config = dict(
    spec_augment=True,
    win_length=400,
    encoder_activation='celu',
    decoder_layers=8,
    decoder_inner_norm=False,
    init='kaiming_normal',
)
Rows from block 3 of the audio encoder of a small audio captioner, named by matrix and row number. Rows with one number belong to one channel. Each number is 128 + 24 x the weight over its row's rms, rounded and kept within 0 to 255. All counts start at 0. After the name is the row's rms in percent of the matrix's.
After each channel's rows are labels from the 100 clips, of 14976, where the channel reaches its highest value: "responds to" is what is common among them. Only what is clearly more common there than usual is listed. The data: simulated sounds of rotating machines with and without faults.
# convs1: first pointwise conv (encoder.blocks.3.convs.1.weight, 96x96x1), inputs 0-95
# convs3: second pointwise conv (encoder.blocks.3.convs.3.weight, 96x96x1, transposed), outputs 0-95

convs1.56 099 [135 105 166 149 146 100 130  89 130 124 193  61 102 132 103 113 148 132 110 113 116 100 125 127 138 104 106 142 176 177 115 121 112 136 143 157  97 146 120 146 135 145 107 125 119 114 130 122 113 121 114 162 144 113 122 139 127 120 133 119 126 197 145  86 123 131 106 153 120 143 187 132 185 162 120 134 120 145 157 118 126 129 137 145 124 143 124  82  74 124 107 155 105 130 143 118]
convs3.56 103 [134 160  84 136 179 148 166 137 100 165 116 156 157 121 160 119 137 147 131 130 136 134 118 128 106 151 146 148 143 116 170 144 140 128 133 138 128 124 138 147 149 145 143 140  99 159  93 141 103 154 173 150 100 118 131 124 111 160 137 127 145 113 174 125 126 126  78  95 114 116 125  84 159 140 153 116 113  89 128 178 137 111 137 107 103 151 115 104 218 119 112 123 108 119 126 117]
responds to: gearbox

convs1.71 095 [131 146 124 131 119 122 178 135 167 114 154 192 152 109 106 122 152  84 154  81 149 174  98 121 122 128 142 123  93 121 125 146 126 119 122  78 132  62 139 126 116  96 165 137 135 144 149 109 147 111  89 121 114 120  90 114 101 171 122 124 168 154 107 121 103 129 130 117 108 167 151 133 118 115 117 145 154 108 137 112 116 128 149 127 112 124  88 137 127 140  91 157 100 121  87 148]
convs3.71 107 [145 155 128 167 169 155 144  97 117 160 163  93 171 144 132 148 106 136 107 150 120 164 150 121 137 119 134 123 139 149 136 140 109  89 135 103 159 108 125 156 148 107 137 144 137 130 123 167 110 155 151 130  98 141  69 164 103 116 169 139 129 148 126 168  94 126 135 155 121 110 174 130 142 119 149 122 108 153 154 113 155 117 110 139 136 160 143 170 170 124  72 121 137  92 101 157]
responds to: compressor

convs1.44 106 [125 153 166 108 119 176 138 163  59 170 116 150 156 134 158 156 153 133 181 161 127 132 130  93 144  87 127 109 145 131 171 128  92 129 115 128 141 171 114 137 132 124 167 159 149 145 149 116 110 113 113 123 118 127 139 149 125 131 158 128  88 119  76 157 158 142 120 138 130 134 145 148 118 136 139 113 110 134 125 147 103 125 117 145 151 188 112 152 132 162  95  94 149 132 159 115]
convs3.44 100 [109  83 128 128 143 137 123 106 109 187 116 129 120 114  84 166 156 115 128 142 162 158 155 126 146 132 143 119 122 103 149 186 139 117 118 174  98 152 114 148 122 132 161 146 118 115 145 118 101  98 103 120 108 128  90 147 123 152 173 103 107 136 126  68 131 139 108 165 113 102 124 118 134 144 137 145 136  80 109 144 155 114 166  69  97 116  99 156 107 125 135 153 142 124 147 118]
responds to: compressor

convs1.9 097 [146 145 140 148  76 132 140 107 146 134 130 123 133 122 123 143 101  95 100  76 159 110 184 133 155 121 149 159 103 129 114 133 121 154 113 130 108 140 148 135  84 131 145 153 106  77 161 118 144 104 111 134  94 150 176  95 112 136 147 136 141 149 146 136  89 168 164 111 118 146 149 115 124 117 136  95 126 107 156 114 146 148 148 104 154 150 115  82  74 153  87 138 157 128 119 112]
convs3.9 096 [125 139 126 128 150 108 130 147 128  75 135 106 117 103 147 147 113 110 153 134 169 120 131 142 158 118 169  96 153 122 143 152 163 128 138 149 126 129 171 127 122 114 119 133 138 123 121 142 109  98 106 131  84 111 107  90 143 115 128 117 154 153 159 186 104 138  95 177  95 111 114 114 166 168 154 126 128 122 127 132 147 151 118 174 165 109 113  95 101  60 127  93 137 160 141 101]
responds to: state: faulty; rattle; imbalance; muffled (low-pass)

convs1.85 098 [ 90 113 106  95 142 144 124 133 129  89 118 117 115 113 129 154 135 133 132 141 184 166 107 158 135 119 102 126 118  97 123 164  98  97 122 134 113 170 125 103 152 127 117  89 114 193 164 142 163 134 138 166 123 121 137 130 117 121  82 105 127 139 187 131 123 103 149 107 151 126 119 106 117  72 114 144 126 108 110 144  69 111 100 139 116 116 147 107 146 105 117 126  87 141  94 146]
convs3.85 114 [ 94  99 151 111 123 115 101 127 140 102 109 132 128 111  78 132  98 124 147 156 100 127 121 149 153 146 125  86 106 110 108 119 136 110  85 102  67 120 112 141 106 126 107 150  63 120 168 104 120 146 172 145 113 110 121 127 152 142 137 109 105 139 114 144 131 178 118 170 121 114 112 132 108 130 121 114  97 129  97  96 155 184 170 111 106 122 123 132 123 105 149 125 132  96  87  93]
responds to: compressor

convs1.81 098 [143 153 165 154 120 186 153 136  94  91  90 147 119 131 100 102 165 118 164 144  95 121 140 110  86 161 140 132 153 135 129 156 135 124 172 104 123 141 138 140 104 153 140 124 112 172 157 134 100 139 104 170 124 109 145 116 116 143 142 120 133 155 109 151 133 168 153 124 122 137 109 147 145 158  79 112 150 125 123 120 152  88 171 126 109 157 132 119 104  95 101  71 137 132 142 156]
convs3.81 089 [138 109 116 191 111  97 153 159 133 158 117 138 134 150  64 126 100 125 131 149 114 150 148 141 162 149 109 136 156 106 154 125 116 122 127 168 140 105 109 140 113 138 131 120  99  98 207 124  92 147 119 155 120 120 161 105 159  89  99 103 141 146 122 124 106 132 169 115 135 137 130 127  97 174 113 147 116 175 140 163 147 121 100 127 130 122 153 144  93  91 153 119 131 125 130 148]
responds to: compressor; rattle; squeal

convs1.62 099 [127  79 145 159 102  92 117 147 112 127 136 143 129 160 127 140 144 143 115  81 130 131 135 176 123 115 179 147 142 165 107 143 130 154 132 172 137 118 132  96 123 113 179 139 141 104 107 153  98 134 116 161 114 121 111 157 102 122 150 124 117 107 112 104 149  90 160  94 130 129 103 150 110 130 116 132 120 106  96 115 140 131 133 145 133 138 138 173 191 125  82 173 131 142 176 162]
convs3.62 109 [163 130 122  67 108 120 105 135 155 119 132 127 135 159 143 127 147 138 129 108 103 130 104 134  97 141 181 119 133 121 118 143 188 132  82 112 149 106 148 145 132 168 122 107  89  88 123 104 126 206 131 130 119 136 125 125 117 106 128 116 135 142 128 121 126 133 130 123 136 119  79 148 173 137 128 100 104  97 125  75 125 115 144 144  86  83 153 103  85 134 120 129  97 111 114 102]
responds to: gearbox; imbalance; squeal

convs1.83 098 [ 71 165  99 138  85 118 107 102 164 140 123 178 156 123 116 146 127  90  96  63 131 156 139 157 127 144 101 112 113 114 122  76 120 178 120 142 126 120 114 112 159 178 137 126 134  91 161 122  91 152 109 125 129 127 132 118 125  77 119 132 124 147 136 129 103 134 109 109  77 145 113 114 129 113 101 125 146 119 143 110 123 157 134  92 129  89 122 128 121 132 161 132 136 130  92 155]
convs3.83 093 [146 120 130 114  94  97 126 181 113 137 117 117 161 105 113 140  99 165 128  84 150 162 143 119 156 105 120 129 110 110 152  99 132 131 129  94 108 158  87 144  94 141 126 154 146  91 128 116 109 118 140 104 160 114 138 114 113 107 177 102 115 118  82 141  95 116  98 171 114 120 174 159 137 135 108 159 163 152 130  87 117 144 110 110 147 112 120 163 181 113 156 115 118 111 146 105]
responds to: state: faulty; grinding; rattle; electric motor

convs1.3 107 [153 156 123 138 137 162 123 117 132 118 139 129 116 111 135 110 131 255 153 137 125 117 106 125 128  92 125  70 167 110 148 130  92 122 122 127 140 161 120 153 144 122 127 133 156 135 115 117 143 102 131 148 144 148 113 127 145 114 125 116 145 119 142 139 132 145 119 110 119 137 131 142 147 118 121  96 124 150 128 132 113 126 129 178 136 126 123 138 123 135  50 134 137 102 127 162]
convs3.3 115 [ 98 159 113 125 165 150  78 179 157  89 100 108 128 135 148 116 147 106 169 157  87 116 157 153 123 148 110  80  97 116 168 115 135 141 104 127 140 126 136 138 164 136 111 152 133 110 160 119 137 134 159 172 140 112 151 103 132 128 151 154 144 116 114 132 107 119 154 155 149 135 172  91 123 169 102 132 145 104 131 137 137 152 106 133 151 110 130  66 115 165 109 139 162 134 129 138]
responds to: compressor; text has "speed"; speed: medium

convs1.15 112 [138 122 150 117 118 150  76 110 188 111 124 139 124 104 122 144 117 137 120 124 140  88 127 174 114 106 145 161 160 109 129 127 122 135 147 197 149 137 119  88 178 126 118 108 142 144 109 129 147 173 121  99 119 109  81 158 131 112 109 102 112 101 119 201  61 129 148 116 115 133 121 112 146 140 133 147 138 140 133 116 135 140 123 117 122 116 144 140 107 157  85 119 149 159 121 149]
convs3.15 105 [141 113 122 106 126 133 108 126 156 122  91  67   5 110 158 127 114 132 133 155 161  91 139  98 130 124  93 144 129 151 125 134 127 137 146 150 146 141 113 136 136 128 142 116 107 124 113 141 148 134 124 146 157 134 151  87 125 108 122 147 141  86 134 131 174 140 191 161 142 104 158 119 132 137 141 104 140 133 155 127 156 118 119 145 147 161 157 131 130 112 112 145 127 138 150 129]
responds to: piston engine; speed: slow

convs1.49 104 [131 162  83 137 133 102 129 125  84 127 112 139 118  85 101 133 114 155 107 126 116 141 141  88 129 154  98 157 109 121 156  97  91 108 109 121  90 129 102 139 146 120 180  80 131 137 160 120 112 118 127 127 105 115 123 168 119 136  98 110  84 132 155 154 113  77 125  95  75 107 123 131 141 112 136 106 134 111 102 105 118 117 152 191  80 136 124 155 126 109 132 154  95 132 125 130]
convs3.49 086 [ 93 124 135 164 145 119  92 146 109 153 149 131 162 157 102 191 126 110 185 112 102 149 120 106 110 117 135 153 143 118 175 113 117 137 143 123 166 137 136 126 138 132 170 118 123 115  69 113 118 118 131 150 169 130 130 104 135 124 144 179 169 135 132 163 117 138 108 113 127 135 147 119 146  88  85 125 135 139 157 107 113 172 160 157 121 108 126 151  92  98 136 140 162 142 163 123]
responds to: conveyor; compressor

convs1.32 101 [112 150 127 157 116 126 150 135 111 129  94 113 118  74 104 112 110 115 125 139 170 109 138 159 122 155  86 124 125 133 117 104 140  85  94 112 111 129  94 163 105 141 111 115 136 115 143 133 129 140 142 105 115 128 105 103 142 123  89 140 149 122 117 150 142 130 139 107 139 211 128 120 136 121 134 162 163 107 139 134  88 107 133 125 131 144 165 135  42 147 113  64 131 112 130 114]
convs3.32 102 [133 159  92  90 133 149 131 150 125 156 101 154 106 141 142 136 165 145  69 131 138 106 107 135 118 132 122 142 100 112 155 112 146 159 159 144 151 141 121 102 155 134 156 144 152 127 121 137 150 143 127 117 100 127 140 105 140 108 147 156 123 164 106 159 106 118 142 128 172 167 163 105 118 111 175 171 126 107 112 154 128 126 144 164 178 163 167  95  65 130  92 106 129 136 145 138]
responds to: conveyor

convs1.25 094 [ 98 128 144 157 117 126 152 117 134 133 117 117 153 152 156 137 167  99 147 170 154 106  92 146 157 130  99 146 164 125 151  99  96 130  87 117 138 140 120 145 127 119  92 157 153 104 110 174 129  91 114 108 138 137 140 129 113 145  97 131 171 121 126 181  84 138 129 157 126  90 184 128 122 136 132 107  62 170  93 115 123 171 129 134 113 110 125 134 151 109 126 106 131 117 125 101]
convs3.25 102 [159 107 144 132 151 137 118 137 102 125 141 158 120 142 112 117 186 129 158 140 120 188 107 160 161  99  97 125 126 112 130  97 104 150 124 147 128 143 117 103 152 108  97 172 123 158 122 103 122 139 137 107 110 116 114 118 122 177 107 151 141 100 169 162 134 105 125 170 113 124 155 150 171 136 124 134 123 108  60 136 129 149 121 142  98 164 146 110 160  86 139 106 117 149  87 114]
responds to: state: faulty; gearbox; imbalance; grinding

convs1.77 100 [111  97 135 105 104 122  63 122 116 141 141 169 102 142 107 110 147  94 156 115 152 107 112 108 116 139 152 141 118 146 122 104 139 135  74 127 100 133 137 128  94 146 111 132 163 103 125 163 127 107 128 133 150 147 126 118  91 150 105 123 126  85  84  74 159 149 177 169 148 114 106 113 115 159 101 121 125 122 131  97 122 120  86 138 138 117  91 135 140  87 156 136 143  95 157  98]
convs3.77 084 [115 120  86 116  98 113 163 114 130 131 133 141 155  95 112 133 156  82 109 154 113 129 141 158 141  85  98 147  90 134  96 170 144 154 107  97 126 122 155 141 109 102 151 177 134 146 114 131 124 147 152 103 110 111 145  96 128 126  73 137 104 130 128 179 134 129 108 154 149 149 127 169 147 105 138 116 117 122 117 134 153 159 128 123 143 135 184  88 163 122 139  97 170 138 169 118]
responds to: conveyor

convs1.75 095 [129 154  94 151 134 105 140  94 110 131 118 146 144 105 123  81 126 163 160 117 120 109 110 179 109 158  96 143 120 117 142  87 130 140 127 189 111 147 132 103 131 121 150 124 126  97 120  97  96  67 123 167 127 129 151 131 112  98 113 161 171 159 118 136 109  80 155 131 141 134  96 109 179 110 127 182 129 127 102 136 147 130 137 151 108 146 126  72 139 124 127 127 142 141 142 126]
convs3.75 099 [ 89 135 138 139 169 117 103 106  94 112 130 126 109 148 136  95 102 135 117 138  83 137 120 135 122 158  86 135 138 101 120 200 113 141 117 147 131 124 132 138 124 148 134 146 143 152 145 125 119 145  87  94 153 139 110 159 138 136 146 128  79 117 128 117 142 112 136 109 141 144 160 130 168 112 160 177 191 116  87  98  81 139 151 144 141 114 109 133  93 162 143 161 152 145 163 114]
responds to: conveyor; muffled (low-pass); pump